python train.py --win_length=512 --encoder_fused_qkv=false --text_encoder_causal=true --text_encoder_norm="rmsnorm" --text_encoder_mlp_ratio=3 --text_encoder_head_dim=16 --beta2=0.999 --max_steps=8100 --batch_size=128
Rows from block 5 of the audio encoder, named by matrix and row number. Rows with one number belong to one attention dimension. Each number is 128 + 24 x the weight over its row's rms, rounded and kept within 0 to 255. All counts start at 0. After the name is the row's rms in percent of the matrix's.
# v: attention value (encoder.blocks.5.attn.v.weight, 192x192), inputs 156-191
# proj: attention output (encoder.blocks.5.attn.proj.weight, 192x192, transposed), outputs 156-191
v.61 109 [132 168 143 124 126 129 150 125 148 119 132 127 143 113  78 160 129 140  97 103 107 104 167 163  93 125 104 151 107 131 146 140 167 139 136 132]
proj.61 125 [125 114 146  64 117 144  95 125 138 107 136 122 146  99 129 112  82 131 157 140 126 102 144 136 121 136 126 123 166 129  77 124 142 123 136 137]
v.62 098 [108 103  95 112 151 134  96 150 115 148 166 130 105 123 155 142 113 112 129 130 119 141 107 112 143 144 118 114 115  96  76 106 113 110 117 110]
proj.62 111 [125 157 148 176 152 170 139 132 137 167  78 129 151 117 106 136 151 151 132 141 111 133 157 133 118 122 124 131 139 126 145 127 115 137 136 133]
v.63 100 [ 77 124 132 118 106 114 121 145 100 145 131  89  97 163  95 150 124 116 140 114  84 129 141 161 126 143 121 117 107 105 121 157  79 165  73 117]
proj.63 084 [128 140 163 208 165 160 109 132 117 147  92 119 107 110 135 123  88 125 129 138 133 105 138 127 133 122 132 127 159 124 146 126 116 141 135 188]
v.64 066 [114 146 117 116 135 112 162 139 127 151 102 141  92 116 176 150 137 137 143 140 108 116 104  99 137 149 110  92  97 123 166 118 135 123 165 198]
proj.64 051 [142 115 122 145 140 116 181 131 151 152 106 133 108 127 138 140 136 136 129 155 122 122  86 111 128 131 139 121 103 144 170 138 121 136 112 118]
v.65 076 [103 157 122 158 155 117 127 109 130 137 116 145  94 118 142 140 132 139 141 121 138 128 102 164 163 130 135 151 162 153 200 114  95 139 144 168]
proj.65 072 [ 91 165  87 166 109 115 125 128 148 120 114 145 119 133 138 122  94 143 104 130 106 128 152 117 131 131 127 106 116 119 110 146 134 141 130 102]
v.66 086 [110 131  86  94  90  93 179 116 132 168 120 126  87 103 186 140 123 139 154 132 147 120 140  90 126 142 121 145 126 125 170 136 151  64 164 152]
proj.66 081 [132 158 123 117 157  98 135 140 133 142 140 117  99 126 105 169 204 115 137 160 119 114  85 143 116 134 165 116  93 125 154 125 116 128 120 185]
v.67 103 [127 105 139 161 148 155 108 140 118 102 142 137 140 125 107 145 101 124 127 137 135 112 116 122 142 136 138 145 178 130 111 132 107 200 105  81]
proj.67 093 [124 159 177 155 134 172  75 120 115  82 143 117 152 146 126 100 156 135 163 103 140 145 142 142 124 121 120 124 100 129  56 118 127 133 133  90]
v.68 087 [154  85  83 132 103 143 152 113  98 114  95 119  90 118 180 120 109 131 165 123  93  77 129 100 135 121  97 128  97 110 155 112 119  85 115  94]
proj.68 103 [153 154 143 156 166 119 108 127 141  87 126 128 130 133 116 153 214 130 132 120 148 139  64 144 105 129 147 111 118 138 153 119 116 105 127 178]
v.69 093 [111 115 127 137 147 109 143 126 113  98 106 151 103 138 156 113 119 119 144 138 129 108  76  79 134 107 109 104 141 136 138 114 121 163 142  80]
proj.69 095 [119 172 161 165 138 159  82 135 122  58 164 122 161 143 109 182 163 130 176 112 140 126 113  98 140 132 121 125  87 123  99 123 121 115 131 127]
v.70 090 [136 117 120 178 158 138 114 109 154 113 147 121 125 119  98 121 127 117  96 115 131 121 132 146 140 118 148 121 156 147 112 129 107 185 112  79]
proj.70 084 [105 142 132 150 141 148  86 116 119 136 163 115 140 136  89 113 146 125 131 117 125  87 199 116 138 133 122 134  73 126 109 134 132 123 151  87]
v.71 106 [137 170 123 111 131 139 118 141 151 163 157  92 152 121  90 135 152 133 111 130 104 140 169 126 114 178 143 137  92 118 106 132 125 119 101 137]
proj.71 106 [137 112  95  70 127 142 148 127 122 205 134 130 107 114 112  97  93 131  99 141 123 115 175 140 143 129 132 137 156 133 169 125 127 135 120 135]
v.72 087 [137 108  93 143 123 145 123 130 114 115 120 130  92 134 164 121 116 110 137 119 116 121  74  81 130  94  91 127 169 125 150 120 136 150 112  74]
proj.72 097 [129 159 189 158 163 168  91 118 127  97 188 129 164 149  86 172 176 139 176 109 141 117 127 123 134 130 147 130  62 130  96 115 116 117 118 127]
v.73 058 [ 81 123 108  87 120 110 131  96 148 178 156 136 128 151 128 128 147 131 158 126 130 138 100 106 138 127 124 103 162 135 153 150 121 169 170 136]
proj.73 055 [ 94 123 175 145 128 123 164 149 143 151 134 119 130 142 145 153 101 139 140 147  94 132 168 119 115 124 155 127  66 117  85 130 149 144 135  92]
v.74 082 [126  82 123 148  99 151 123 116  99 118  89 106  92 102 213 135 122 123 156 149 114 132 147 162 118 135  90 132 121 140 155 109 115  83 145 166]
proj.74 075 [146 119 135 140 114  73 145 131 139 103  97 136  96 112 123 138 160 116 108 134 125 128  41 129 108 126 139 114 174 136 141 128 109 132 111 185]
v.75 097 [150 116 104 151 121 153 113 149 104 111  96 101 127 124 141 122 103 134 142 118 124 135 133 125 141 123  95 131 140 131 121 116 120 157 118  70]
proj.75 092 [150 144 195 138 150 165  80 119 125  87 150 129 144 134 117 121 165 137 151 113 141 142 126 157 125 124 135 123 121 132  76 111 114 125 125 130]
v.76 085 [119 124 139 188 175 162 112 135 136  83 120 136 125 120 142 135 128 127 108 133 135 136 117 179 138 118 117 141 182 153 147 129  97 154 159 111]
proj.76 087 [104 131  91 160 108 100 121 129 122  87  99 132 131 143 137  72 131 132 133 106 122 141 128 102 117 121  98 117 138 121  79 142 130 133 136 102]
v.77 095 [145 164 123 132  98 116 177 135 135 152 124 119 113 108 133 148 132 127  99 142 109 126 191  96  93 156 144 146 112 137 164 154 107  94  98 122]
proj.77 092 [138 131  90  92 144 116 131 135 131 208 148 124  89 120  97 119 159 124 111 138 119 102 145 161 126 126 162 126 120 138 153 129 107 125 121 152]
v.78 092 [126 100 132 186 111 114 136 119 160 107 142 161  84 109 135 115 132 154 119 134 136 125 102 143 144 123  90 109 162 146 169 144 121 147 133 108]
proj.78 096 [107 158  95 160 149 108 106 122 122  84 149 128 125 150 115 118 194 121 155 126 111  94 119 101 135 140 126 118  51 120 105 139 123 123 131  93]
v.79 069 [169 111 134 141 123 115  91 136 129 135 156 132 128 139 114 121 147 119 102 159 140 129 174 131 108 109 111 148 121 124  95 146 135 149  79 152]
proj.79 072 [161 101 157  98 133 138 138  85 126 145 140 118 146 142 120 138 129 128 156 109 143 140 109 173 116 128 120 138 127 139 106 109 116 142 130 124]